config.toml
arch = "unet"
objective = "flow_matching"
logit_normal_time = true
hidden_act = "silu"
blocks_per_level = 1
scale_shift_norm = true
optimizer = "muon"
learning_rate = 0.0055
nesterov = true
epochs = 33.9
warmup_steps = 640
weight_decay = 0.03
Rows from block 6 of a small class-conditioned image flow-matching model, named by matrix and row number. Rows with one number belong to one channel. Each number is 128 + 32 x the weight over its row's rms, rounded and kept within 0 to 255. All counts start at 0.
After each channel's rows are labels from the 100 images, of 14976 (inputs lightly noised), where the channel reaches its highest value: "top examples" is what is common among them. Only what is clearly more common there than usual is listed. The data: procedural textures in two colours, tilted and lit.
# convs0: first 3x3 conv (model.mid.2.convs.0.weight, 256x256x3x3, each kernel summed), inputs 52-103
# convs1: second 3x3 conv (model.mid.2.convs.1.weight, 256x256x3x3, transposed, each kernel summed), outputs 52-103

convs0.102 [ 85 145 102 145 132 165 130 137 139 132 103 118 136  78 155  76 105 172 163  68 162 128 116 143 180 179 129 121 174 166 142 119 118 105 120 125  95 125 112  60 144  98 137 146  91 162 120 156 138 103 136 106]
convs1.102 [130 125 193 199 135 159 123 142 140  99  62 163 157 167 171 176 163 111  91 115  95 189 162 111 126 113 154 112 155 147  92 191 209 123 123 141 108 108  98 143 157 127  99 124 129 146  82 165 117 139  71  85]
top examples: black; cloudy

convs0.138 [171  87 196 156 137 132 184 181 122 108 147 143 144 159  76 116  68 122 116 167 138 125 120 167 110 162 117 143 149 199 100 130  94 155 128 146 177 109 107 155 233 112 101 153 132 127 120 130 121 131  84 111]
convs1.138 [ 54 106  63 142 128 179 160  98 168  44 189 115 115  78  92 118 135 113 158 158 139 101 106 106 106 196 100 135 134 138 159 152 109 137 149 103 105 145 160 117 187 139 105 142 181 151 144 109 107 116  69  98]
top examples: crosshatched

convs0.150 [136  70 146 154 135  93 143 169 132 179 106 197 124 143 100 111  69 162 143 120 125 105 126 113  93 143  91 176  99 119 141 162 152 111 154 161 148  80 131  97 212 168  97 170 123 133 103  90 104 168 117  92]
convs1.150 [146 131 164 140 135 113 110 129  59 133 122 141 154  48 144  39 158  96 111 150 111 152 150  87 106 112 144  81  89 118 118  73 104  73 126 156 129 126 141 162 119 166  91 142  79 134 105 140  66 109 144 155]
top examples: spiral

convs0.230 [ 95 200  96 124 112  92  61 131  59 111 103 114 144 116 149 149 171 172 111 164  97 124 109 128 188 195 101 135 108 173  94 167 118 127 118 115 135 126  59 142 127 104 112 160 135 113 196 118 105 101 117 163]
convs1.230 [ 95  78 150 137 167 123 122 139 100  94 165 185 190 114 129 103 155 182 176 110 124 122 122 135 135 155 139 127 138  45 125 203  99  99 146 119 121 104 128  73 165 121  71 107  79 145 144 109 145  88 113 101]
top examples: rays

convs0.91 [108 180 101  95 141 101  75 156 134 110 137 168 125  57 101 154 104  54 135 108 124 137  68 135 208  79 122 173  69 138 113 210 104 124 128 121 120 141 146 128 175  84  99  82 160 163 104 111 155 153 144 118]
convs1.91 [148 135 136 130 166 169 112 139 109 138 119  50 109 129 123 123 206 148 130 138  89 150 138 159 134 121 100 126 193 133 134  96 151 128 141 173 183 115 153 163 138 130 188 112 141 213 117  97 122 109  93 158]
top examples: fine scale

convs0.52 [159 159 143 134  89 144 107 143  91 125 131 102 151 141 221 108 114  37 122  99 136  97 160  69 140 168  94  98 137 121 167 131  77 139 147  99 141  72 128 176 127 107 115 122 214 151  99 150 138 132 136 134]
convs1.52 [122 126  63 161 121  76  86 104 144 217 105 143  88 113 149 126 177 105 188  96 147 173  91 141 108 138 114 113 107 149 137  89 104 120 120 168 133 126  69 126 116 137 154 127 188 124 151 186 110 133 153 111]
top examples: rays; brown

convs0.68 [109 153 134 106 162 131 100 145  71 212 142  87  89 129  96  94 131 103 106 141 135 134  94 160 116 114 152 148 100 134 114 203  71 112  96 178 164 145 156  92 126 156 109  73 105 124 133 157 195  78 126  83]
convs1.68 [157 130 150 157 173 130  93  52  74 127 115 161 184 143 154 102 209 127 195  66 127 135  69 121 113 107 109 121 158 119 102 158 159 175 108 116 102 135 129 134 138 113 189  91 105 109 116 104 142  85 123 130]
top examples: seen at a slant

convs0.118 [144 159 152  80 101  87 134 105 117 160  44 103 114 132 129 105 123 156 120 135 138 116 114 146 185 172 110  97  94 159 136 105 172 134 126 127  61 143 138 120  48 140 140 138 131  95 221 164  89  71  87 130]
convs1.118 [107 175  64 157 107 133 125 105 174  75 224 134 131 122 154 184 188 157 115  86 143 154 129 183 140 122 129 151 127 104 172 112  68 108 100 109 144 107 121 113  99 158 130 155 113 102 111  99  61 146  87  81]
top examples: white; ground colour: white

convs0.236 [ 79  84  99  91 126 151  60 133 123 136 159  65 168 113 110 102 129 122 129 150 115 110 126 151 175 168 189 112 127 134 130  82 150  88 115  83 113  93 101 121 156 120 208  93 157 134 189 136 181 109  66 220]
convs1.236 [113 103 161 125 159 138 162 120  76 153 111 169  69 154 172 146 147 121 104 124  84 115 110 138 115 123 122 134 144 174 160 110 135 137 156 140 132  66  96 128 134  24  71 131 136 124  70 176 148 198 121 102]
top examples: cloudy

convs0.166 [122 131  91 133 156 120 121 126 147  90 105 115 143 163 118 108 161 133 165 142 132 122 134  72 131 116 126 163 150 146 130 132  99 142 126 106 134  64 136 137  70 136 102 108 158 130 168 174  84 105  91 152]
convs1.166 [134 148 122 117 111  86 144 103 127 182 157 172 115 117 157 138  87 142 164 185 121 140 122 159 113 170 125 115 129 133 106 120 109 113 149 212 147 173 186  57  99  76  53 182  96 112 121 133 167 144 141  87]
top examples: striped; black

convs0.101 [155 128 129  94 112 159 110 201  92 131  95  95 126 106 131 120  54 127 139  94 147 113 113 135 135 151 159 133 156 151 101 113 192 144  68 133 120 102 156 112 181 100 126 152 139 202 109 150 121 130 146 166]
convs1.101 [107 149  95 153  85  82 122 118 140 113 110 139 183 148 150 145 124 103 136  61 150 102 138 147 138 158 140 164 102 113  70 112 112 134 128 110 140 152  72  56  90 112 103  96  75 142  76 142 130 151  92 133]
top examples: black; seen at a slant; ground colour: black; pattern colour: black

convs0.145 [128  91 118 183 144 123 165 138 121 187 185  64  57 100 117 121  60  96 137 112  92 131 132 136  77 198 123 129 108 153 136  84 130 143 133 141 162 106 103 116 228 149 140 147 148  55 101 117 109 147  92 159]
convs1.145 [189  95 170 136 114  95 167 123  69 143  82 126 115  96  83  29 152 132 129 143 177  51  90  89  83 102 159 132  95 166 128  91 177 171 170 144 191  92  75  83 136 130 132 142 141 111  85 107 122 118  86 155]
top examples: rings

convs0.218 [142 217 118 108 172 124 164 122 128 160 116 134 109 144 143 127 150  91 102 108  99 108 126 126 115 159 131  98 185 147 148 140 173 195 122 148 148 141  85 124 168 116 110 123 135 129 122 112 111 137  98 136]
convs1.218 [141 114 129 129  82 122 189 127 142  87 144 113 130 131  46  69 108  72 116 146  89 118 161  92 166 136 166 135  65 169 101 133 106 121 153 156 161 139 129  90 108 134 105 129 122 131 139 165 129 132 181 114]
top examples: spiral

convs0.3 [168 104 128 169 130 121 105 119 118 142 131 137 122  92 192 170 126 145 173 174 124 143  72 140 143 146 113 129 158 107  99 126 146 199 146 146 149 133 147 164 140 156 121 135 129 117 155  97 119 137 142 147]
convs1.3 [134  58  79 168 133 167 100 169 137 119 137 132 101 157 230 106 154 150 117 168 181 109 126 101 127  95  99 173 165 148 193 190 132 115 107 180 118  86 139 146 168  83 125 154 135 157 106 120  77 140 139 198]
top examples: crumpled; black; ground colour: black

convs0.206 [162 152 167 160 136 107  79 132  59 126 138 103 122 115 148 129 148 202 131  57 112 155 102 146  95 160 122 102 145 114 124 134 171 159 149 154 119 113  82  72  45 110  99  90 128 128 131 132 164  86 114 142]
convs1.206 [187 125  66 117 152  84 165  97 177 176 130 111  68  81 129 156 195 181 144  90 121 153 136 173 122 147 173 153 130 109  99 115 119 157 211 117 130 107  99 136 161  88 137 104  92  89 144 121  93 139 129 124]
top examples: white; pattern colour: white; spotted

convs0.159 [148 107 188 137  92 110  97 145 147 132 132 123 130 158 133 137 147 158 130 101 133 121 156 163  74 110 140 165 122 161 168 194  86 143 100 138 135  54 130 133 175 137 100 117 126 130  98 156 164 120 154 131]
convs1.159 [188 160 152 120 137 182 174  93 134  98 114  84 117 117 131 143 164 131 164  92 155 125 144 137 129 117 126 105  89 119 148 127 131  87 148 146 145 176 150 144 135 120 139  69  83 113 115 136 128 142 137 117]
top examples: rings; spiral

convs0.63 [186  96 100 169  91 127 123 106  91 150  91 129 126 173 179 102 135  93 148 109 107 116 111 118 153 122  89 119 137 116 154 112 144 148 164  97 111  76 143 111 110 166 133 143 179 163 104 217 158 107 125  93]
convs1.63 [140 204 161 151 113 105  86 103 125 140 122 156 114 102 110 137 119 134 107 157 115 159 109 107 115 102 134 133  29 148 134 152  76 125 116 126 162  82  96 142 115 104 151 132 121 113 170 185 147  90  69  92]
top examples: black; pattern colour: black; cloudy

convs0.191 [123  89 155 185 106 122 122 155 185 128 137  71 136  89 112 121 144 149 112 174 155 122 149 115 117 169 135 146 145  99  97 144 111 167 121 109  95  62 120 146 112 143  89 118 124 209 154 152 115 119 144 149]
convs1.191 [107 124  98 143 130  51  58 122  76  87 105 133 167 123 141 126 197 108  87  90 145 155 144 186 163 153 104 143 130 167  84 155 139 130 117 108 146 151 113 130 133 132 173  76 115 103 116 142 179 135 143 163]
top examples: fine scale

convs0.92 [ 74 164 125 112 133 148 119 139  31 182  86 131  96 136 153 135 130  86 130  85 126 134 140 133 148 127 133  97 152 119 162 210 142 109 115 131 139  82 201 148 136 124 144 133 139 170 132 135 109 136 193 118]
convs1.92 [139 199 156 169  85 136 153 106 102 143 141  73 138 100  87  73 158 132 127 142 159 180 112 190 100 114 132 190  84 113  49  93 133  61 172 128  54 111 143 147 113 134 129  95 100 113 144 139 100 138 104  99]
top examples: black; cloudy; ground colour: black; pattern colour: black

convs0.113 [ 58 119 119 157 107 136 180  80 150 135  95 179 106 133  90  73 126 172 144 115 172 119 129 194 127 125 122  72  97 151 163 127 152  91 135 113  87 124 106 112 214 137 161 127  89  71 104  83  76  90 146  84]
convs1.113 [148 133 160 174 101  93 126 130 122 102 199 129 182 138 156 128 208 114 113 100  95 148  88  84 157 154 134 150 157 164 119 133 113  96 148 143 146  86 104 113 134 207 141 132  68  87 137  95  76  85 133 142]
top examples: black; pattern colour: black

convs0.155 [139 126 164 163 177 114 119 108 115  88 150 153 102 156 139 144  54 157 106 153 153 135 105  97 103  96 126 168 147 131 123 102 128 126 130 137 130  86 163 119 216 161 117 111 132 143  88 106  72 120 176 145]
convs1.155 [167 124 121 138  84 159 172 185  29  99 116 155 111 128 110  88 147 131 179 144 153  94 179 144 103 115  82 124 189 157  96 137 141 108 162 160 182 102  96 132 135 108 161 110  90  85 122  64 182  91 132 102]
top examples: spiral; rings

convs0.158 [165 133 156 122 133 140 122 123 159  91 148 172 148 122 121 119  97 104 148 139 136 118 121 176  92 104 142 127 143  99 107 105 172 139 100 173 137 102 200 139 232 140  94 145 156 139 139 132 157 141 173 118]
convs1.158 [163 117 109 167  42 162 125 161 150 101 158 163 151 184 101  79 168  87 129  89 145 154  65 102 142 122 119 144 157 118 164 175 152 155 181 151 111 164 176 170 123 144 140 126  82 112 110 160 157 112 150 100]
top examples: rings

convs0.231 [106  93  45  80 170 148  70 151  71 163 167 151 164 189 114 111 120 136 124 133 122 130 152 137 160 165 148 138 139 130 157 125 109  68 165  89 113  93 129 108 119 158 132 115 173  94 173 147 137 152  78 147]
convs1.231 [ 70 144 159 140  93  94 138 137 115 128  65 128 144  84 185 105 131 104 160 140 184 129 130 130 167 142 119 140 101 122 107 128 141 177 131 185  88 155 161 119 200  98 103 111 179 161 160 145 180 144 122 107]
top examples: rays

convs0.139 [128 119 137 131 126 117  94 145 114 118 147 147 156 156  92 182 105 131 109 138 135 135 118 116  77 146 117 157 136 116  82 125 127 140  87 184 167 108 123  98 155 215 102 179 126 140 127 141  82 207 152  89]
convs1.139 [180 142 141 155 132 192 116 129  74 107  51 171 126 138 144  56 143 101 128  97 122  93 111 146 139 156 101 145 115 143 116 126 199 157 195 123 135 126 151 137 157  97 120  88 102 109  90 168 122 141 138 139]
top examples: plaid

convs0.154 [155 121 167 192 132  96 126 174 113 191 107 151 124 137 121 164 116 143 116  81 109 115 147 106  56 172 177 148 163 100 187 149 106 152 136 141  96  77 146 123 170 163 124 160  99 140  36 138 158 152 151 118]
convs1.154 [154 148 105 144 120 127 120  86 103 136 123 186 164 140 125  39 148 105 162  80 100 118 164 121  84 165 134 117 136 115  63 132 204 106 116 165 112 108 132 166  76  96 186 123 101 126 138 143 134 122 147 154]
top examples: spiral; rings

convs0.73 [ 95 141 123  99 149 126  82 104 158  57 130 140 114  95 119 118  77  91 120 128 107 101 113 119 184  93 163 175 109 142  93 175 131 142 164  90 132 168  88 137 133  77  97 111 176 128 116 132 104 141 110  87]
convs1.73 [105 154 143 171 120  53 214 135 121 145  79 100 121  61 171 156 109  94  84 127 179 153 144 135  96 149  84  90 104 148 167 130 108 111 157 107 151 150 156 109 129 110  88 108 109 131 117 122 117 113 116 104]
top examples: white; triangles; pattern colour: white

convs0.220 [116 150  96  99 121 121 155 106 160  49  98 138 173 142  71 126  98 144 108 145  96 100 126 108 138 106  98 110  86 126 169 125 139  68 118 117 119 156 109 174 182 127 102 103 148 182 148 130 152 119 124 122]
convs1.220 [ 94  92 165  39 132 111 163 134 144  84 164 191 114 132 142 187 120 113 111 157  98  91 123 137 150 126 135 143  95 104 195  34 103 126 125 150 128 142 135 144 108 177 135 164 114  84  97 107 117  56  87  98]
top examples: spiral

convs0.190 [120 113 128 123 139 131 141 130  42 110 170 165  88 121 136 148 125 145 119 170 170 133 169 148 117 119 125 101 147 140 146 149  96 125  93 167 193 118 183 180 212 132 120 110 138 172 172 178 145 130 159 129]
convs1.190 [117 176 147 157 156 110 164 147 166 159 140  84 129 142 102  58 108 113 149  95 172 141  33  72 151 159 148 113  98 136 109 105 157 107 115 144 105  99 152  86  85 113  73 167 157 115 109 148 117 136 113 154]
top examples: striped

convs0.164 [123 149 152  86 157  96 107  71  72  99 170 186 130 128 139 105 205 151 145 171 119  77 180  84 192 108 106 116 173  97 146 174  89  97 113 129 143 108 113 104  40 139 134  77 112 143 167 143  91 125 176  70]
convs1.164 [171 191 107  83 122 132  65 109 154 187 221 123  63 135 128 101 125 125 139 157  98 101  89 108  68 107  84 120 108 161 159  79 160  76 116 180 106 109 115 110 106 108  82 215  79  96 134 117 141 133 150 116]
top examples: striped

convs0.93 [162 152 128 142 133 139 130 145  98 199  90 119 129 101 175 117  97  59 121 125  93 121  90 136 211  93 131  97 151 153 138 206 136 176  86 106 123 125 153 149 144 105 108 149 159 137 193 118 114 105 123 100]
convs1.93 [128 116  53 156  45 125 144  60  91 101 142 167 110 163 125 111 206 153 211 124 146 121  95 163 119 147  74 116 101  87 115 121 137 123 180 128  81 135  81 106 153 102 115 147 163 141 174 203  80  95 147 133]
top examples: crumpled

convs0.233 [ 75  96  95 136 154 149  71 143 157 201  73  87 114 136  73 106 208 142 143 133 133 135 121 143 128 159 136 152 180 146 121  73 119  93 175 119 123  98  81 155 135 160 162 144 182  97 161  93 120 155  55 179]
convs1.233 [122 101  94 116 116  97 135 136  81 147 161 172 163 120 185  31 144 120 106 112 123 165 149 134 137 173 108 152 183 117  88 133 133 149 186 163 101 104 164 206 184  81 112 180 184 134  99 110 162 155 143 125]
top examples: cloudy

convs0.142 [136  99 136 139 148 127 123 120 148 169 149 158  42 111 150 112 152 169  85 110 167 130 139 133 106 154 134 133 132 109 142 137 113 103 140 124 138  73 151 165 209 129 126  60 111 162  97 120 119 124 126 115]
convs1.142 [ 94 133 158 141 116 123 187 140  86 158 107 160 116  98 154 126 132 158 127 214 186  78 146 143 113  84 131 130 120 161 123 121 106 110 162 127 132 131  70 108 136 145 134 141 189 116 124  87 166 146 124 103]
top examples: rays

convs0.77 [ 90 121 126 135 193  70  99 150 102 173 105 151 115  95 117 112 140 121  77  94  84 121 132 129  67  79 132  65 124 163 123 132 173 103  95 115  99 132 155  99 112 104  73  94 133 139 115 177 158  93 106 106]
convs1.77 [164 128 125 127 152  97 111  85 134  88 101 128 138  83 115  96 145 111  92 120 135 149 105 118 156 166 136  39 167 149  56 141 102 100 167 139 105 145 161  99 131 145 186  44  80 121 105  81 172 116 129  96]
top examples: seen at a slant; pattern colour: white

convs0.70 [134 139 100  37  94 102  75  97  91 164  79 118 180 116 121 116 134  59 144 100 115 146 163  70 219 129 100 112 115  85 102 188 117 116 121  93  99 107  50 127  66 144 122  56 164 153 141 130 182  87 111  89]
convs1.70 [108 118 142 129 169 181 129 179  66  75 127 191  95 166 108 116 169 145 133 145 165 152 134 176 137 101  93 101  85 166 149 103 136 156  99 184 105 187 202 116 139 107 120 139 124 154 129 117  77 125 131  65]
top examples: black; ground colour: black

convs0.49 [212 185 154 126 115 135 183  87 142  73 151  70 145 104 149 145 181 145 124  89 118 108 122 156  53 123 154  55 155 139  85  49  87 111 133 148  95 170 120 131 113 164 132 119 141  95 136  95 121 136 153 132]
convs1.49 [141 126 148  90 130 165 167 153 140 138  80 124 120 150  98  91 116  70 190 118 102 119 112 148 104 133 135 100 138 152 180  93 140 102  83 115 121 121 145 141 135 141  90 111 109 107 111 101 108 142  91  90]
top examples: white; pattern colour: white

convs0.60 [ 91 135 103 162 104 172  72 105  98 110  98 177 152 129 133  94  61 142 128 121 106  83 135 168 139 135 108 163 136 125 135 115 141 135 143 106 131  78 168  70 255 127 105 102 104 166 107 116 127 127 132 129]
convs1.60 [156 151 134  99 115 158 137 135 126 126 171  56 107 100  82 132  79 145 126 125 125 100 131 100  74 124 154 147  75 126 163  88 156 168 186 110 108 108  86 154 134 148 156 108 139 144 157 141 135 160 143  93]
top examples: rings

convs0.200 [113 124  91 130 147  98 112  98 230 116 112  91 178  79 112 139 119 164 149 139 139 154 168  79  93  91 106 115 136  86 104 160 109 148 145 150 123 139 150 137 155 118 181 126 114 124  70 139 123 144 114  87]
convs1.200 [151 131 158  44 105 164 137 126 114 128  97 167 103 172 182 173 140 111  78  91  96  53 140 110 164 104  76 131  89 169 145 143 120 135  86 128  93 160 122 131 132 145 110 135 115  66 129 157 149  82 183 111]
top examples: fine scale

convs0.76 [126 150 118 163 160 110 159 135  26 154 128  85 135 150 136 106 108 154 107 100 111  78 129 148 147 111  94 117 137 111 166 255 122 159 100 102 148 135 209  90 175 121 181 147 130 170 155 110  59 115 169 121]
convs1.76 [131 157  80 152  76 140 139  84 162 151 155 175 160 137 115 178 124 139 113 137  97 152  97 157 136 108 140 190  92  98  64 137 118 127 137 119  99 131 104 132 135 155  87 130 112 136 184 169 160 106 171 167]
top examples: seen at a slant; black; ground colour: black

convs0.135 [128  94 203 142 115 110 161 143 116 155 123 141 124 143 170 117 143 184 135 132 147 140 109 112 104 163 144 174 133 142 142 190  95  89 137  85 166  93 131  78 207  55  67 109 147 143  85 152 109 101  90 126]
convs1.135 [147 180 117 155  62 147  77  82  95 184 121 153  96 151 161 152 126 124 146 114  98 145 132 121 144 116 179 123 118 184 108 136 129 120 144 162 121 106  73 178 194 176 158 102  85 140 127  98 160 118  72 188]
top examples: rays

convs0.109 [141 142 161 104 158 110 208 100 132  55 173 140 110 164 172 179 147 144 146 171 114 122 108 156 147 117 159 134 107 129 129 140 151 150 176 187 122 177  69 130 113 130 146 183 151 109 106 112 200 140 117 160]
convs1.109 [152 108  98 164 137 197 104 107  73 187  67 145 114 137 139 119 141 167 158 134 110 134 182 117  93 125 139 128 107 139 119 150 142 152 146 155 143 156  88 113 155  85  98 163  82 144 100 171 123 117 166 117]
top examples: crumpled

convs0.28 [ 77 122 141  97 136 158  84  99 225 143 143 102 136 108 112 172 156 152 163 130 123 131 109 147 149 177 118 154 151 153 125  94  97 160 124 117 170 125 117  87 175 157 137  99 109 135 153 166 137 145  98 101]
convs1.28 [134 180 117 142 121 121  97 146 155 124 142 176 149  95 110 147 153 206 137 156 142 116 162 163 152 137 133 122 100 114  99 109 111  85 151 129 110 111 139 216 103  78 138 163  99 114 151 100 157 110 140 189]
top examples: rings; spiral

convs0.255 [142 103  90 105 164 158 133 132 124 170 102 103 143 164 146  95 186 150 168 116  84 103 119 128 139 186 183  90 132  71  95 135 154  89  69 121 113  87 117 118 104 132 191 100 161 102 177 117 141  75  64 197]
convs1.255 [ 74 124 155 161  82  83  92 126  53 140 146  62 128 133 129 104 153 138  88  89 138 110 127  86 116  93  29 154 168 116 183 112 139 178 178 137 101 171 141 118 169 171 137 130 131 145 172 102 103 130 153 137]
top examples: rays

convs0.86 [158 119 106 174 120 114 168 150  57 173  83 112 111 113 168 182 129 124  80  75 141  97 130 155 150  99 107  85 111 133 155 209 150 159  60  98 112 118 205 150 115 122 122 136 152 151 195 132 138  76 136 129]
convs1.86 [ 94 126 118 137  79 112 120  58 123 108  95 132 130 148 198 120 172  87 151 116 112 186 115 133 204 168  69 138 113 118 114 145 184 124 150 132 121 127 118 127 222 130  94 116 158  66 146 110 144 113 133 159]
top examples: crumpled; seen at a slant; black

convs0.132 [155 154 162 161 115 104 127 173 164  98 122 143 113 143 119 105  93 154 107 135 120 126 114 118  88 142 119 147 139 124 107 173 136 181  99 146 125 121 174 192 237 137  66 156 167  99 124  94 186 133 137  92]
convs1.132 [130 131 179 162  96 175 158 164  97 134  61 181 156  90 126  84 133 116 131 155 187  64 117  64  57 108 119 147 132 119 111 129 147 125 160 152 187 113  86 140 125 120 133  85 131 129 162 104 152  96 131  76]
top examples: rings

convs0.100 [166  73 132 116 179 154  56 202 115 180 145 171  89 129 171 157 135 128 151 118 160 140 134 131 124 171 128 149 232 145 139 124 116  76  99 130 127 117 165 130 213 100 149 122 167 162 123 220 136  98 128 100]
convs1.100 [ 95 167 120 128 107 137 120  91 195 131  81  85 119 138 125 161  79 123 138 148 161 147 143 100 181 199 112  91  54 105  55 130  95 131 180 136 118 139 107 124 120 124 110 146  89 163 122 132 122 114 187 175]
top examples: crumpled; black; pattern colour: black

convs0.168 [127  90 147 142 137 143 159 144 140 148 148 150  88 144 157 161 106 151 144 149 149 135 147  90  60 124 113 130 169 105 142  93 102 178 111 133 112  89 152 167 255 103 149 134 141 177 160 139 138 128 142 159]
convs1.168 [151 109 133 140 117  58 140 105  82 171 147 164 135 109 174  85 149 106 133 125  89 129 172 150 160 132 102 185 126 167  91 136  82 116 118 123 141 124 129 132 107 128  48 117 123 136  92 121 110 155 128 116]
top examples: rays

convs0.175 [122 120  80 180  99 146 119 127  85 162 103 117  62 113 138 124 114  91 117  78 110 137 121 153 134 170 115 155 103 151 137 138 135 141 153  95 172  93 197 106 255 112 154 149 134 175 170 115 120 117  98 130]
convs1.175 [120 114 100 105  98 151  99 172 137 109 104  87 104 132  94  80  86 129 187 172 126 147 137 120 133 117 117 126  71 139 153 138 206 126 112  84 165 139 129 116 129 171 153 127 141 177 174 138 125  87 135 109]
top examples: spiral; rings

convs0.169 [142 139 130 154  93  87  69 115  96 140 140 159 173 171 159 158 175 196 145 103 148 150 106  87 115 118 102 112 144  64  91  81  99 152  74 154 122 123  89 157  33  77 100 194 166 126 148 129 174 141 128 184]
convs1.169 [ 58 125 188 125 137 113 113 155 175 128 116 192 170  86 179 123  81 113 164 155 138 122 175 120 125 149  94 136 140 122 136 171 133 181 108 156 104 192 171 146 119 157 101 135 152 127 138  91 154 145 171 135]
top examples: striped

convs0.251 [115 152 102 103 164 135  96 103 163 168 111 107 129  85  46  92 144 158 171 148 123 104 109 141  97 127 176 157 143 136 123 114 143  85 153 121 157 105 151 160 127 104 172 127 124 159 109  92 138 143  69 170]
convs1.251 [152 136 174 110 136 113  97 134 191 202  56 132 164 187 116  87 172 121 128 178  86 115 120 106 180 131 145 109  97 159  94 176 132 129 168 122 105 212 168 157 184 176 114  68 130 164 130 119 165  78  93 150]
top examples: furry

convs0.153 [166  82 147 128 120 122 107 169  94 125 141 121 156 130 110 118  99 143 143 151 115 122 142 146 125  96 136 134 146  97 113 194 108 126 126 155 151 108 168 140 185 109  72 172 191 126 101 123 157 158 175  90]
convs1.153 [ 69 127 134 143  65 164  84  89 129  91  84 171 168 195 118  92 121 122 136 125 161  73 154  93  94  95  85 148  90 102 124  96 136 112 112 140 164 140 136 119 117  77 126  66 117 133 156 170 131 107 129  92]
top examples: spiral

convs0.16 [101 127 141 129 148 137 135 123 143 180 137 129 106  97 188 149 145 157 129 149 165 162 104 144 136 141 124 183 128 123 140 128 164 122 112 158 151 142  82 194 119 143 108 137  78 119 121 127  93 125 148 135]
convs1.16 [ 64  97 120 145 155 145  86 115 132  83 138 104  70 115 170 146 156  90 140 145  77 147 112 141 160 118 107 148 152 100  87 166 141  88 120 112 122  73 152 151 153 125 139 143 141 140  85 141 100 132 112 136]
top examples: crosshatched

convs0.182 [124 147 126 170  94 118 108  96  62 170 145 161 143 130 201 104 128 171 173 155 120 142 115 146 136 149 122 158 155  72 133 159  93 110 116 124 109 112 110 150  49  87  98 156 149 111 174 158 118 136 175 245]
convs1.182 [118 102 132 178  89 125 155 157  76 195 117 109 123 140  86 109  47 199 121 120 147  92 126  78 194 186 161 126 156 162 106 189 149 130  94 151 129 134 134 136 142  82  84  93 159 211 154 154 116 132 179 108]
top examples: striped

convs0.161 [104 159 145  99 114 118 168 152  98 198 191 137  74 135  65 122 119  83 100 139 130 105 173 149 149 152 136 135 122 172 131 200 107 118 148  69 208  75 176 105 108 118 167  76 127 163 144 143 159 116 126  51]
convs1.161 [164  97 139 161 104 158  97  97  85  85 117 101  95 107 100  98  95  66 113 216 137 150  67  92  60 159 103 150  98 144 113  92 172 135 138 127 138 144 134 136 111 100 150 151 110  69 135 147 138 143 116 188]
top examples: furry

convs0.120 [145 105 160 157 139 132 206 176 117 106 151 129 191 121 114 148  36 118 145  78 120  99 136 174 104  90 109 150 112 121 109 124 108  92 101 134 159 117 129 135 230 165 169  87 124 163 141 134 158 144 142 116]
convs1.120 [143 133 141 147  98 149 116 129 165 146  57 173 160 164 119 109 149 104  99 101 110  99 153 156 177 182 100 109 169 143 124  95 165  79 174 116 102 202 143  58 108  89 162 118 128 110 129 157 180 157  80 223]
top examples: black; brown; spiral; ground colour: black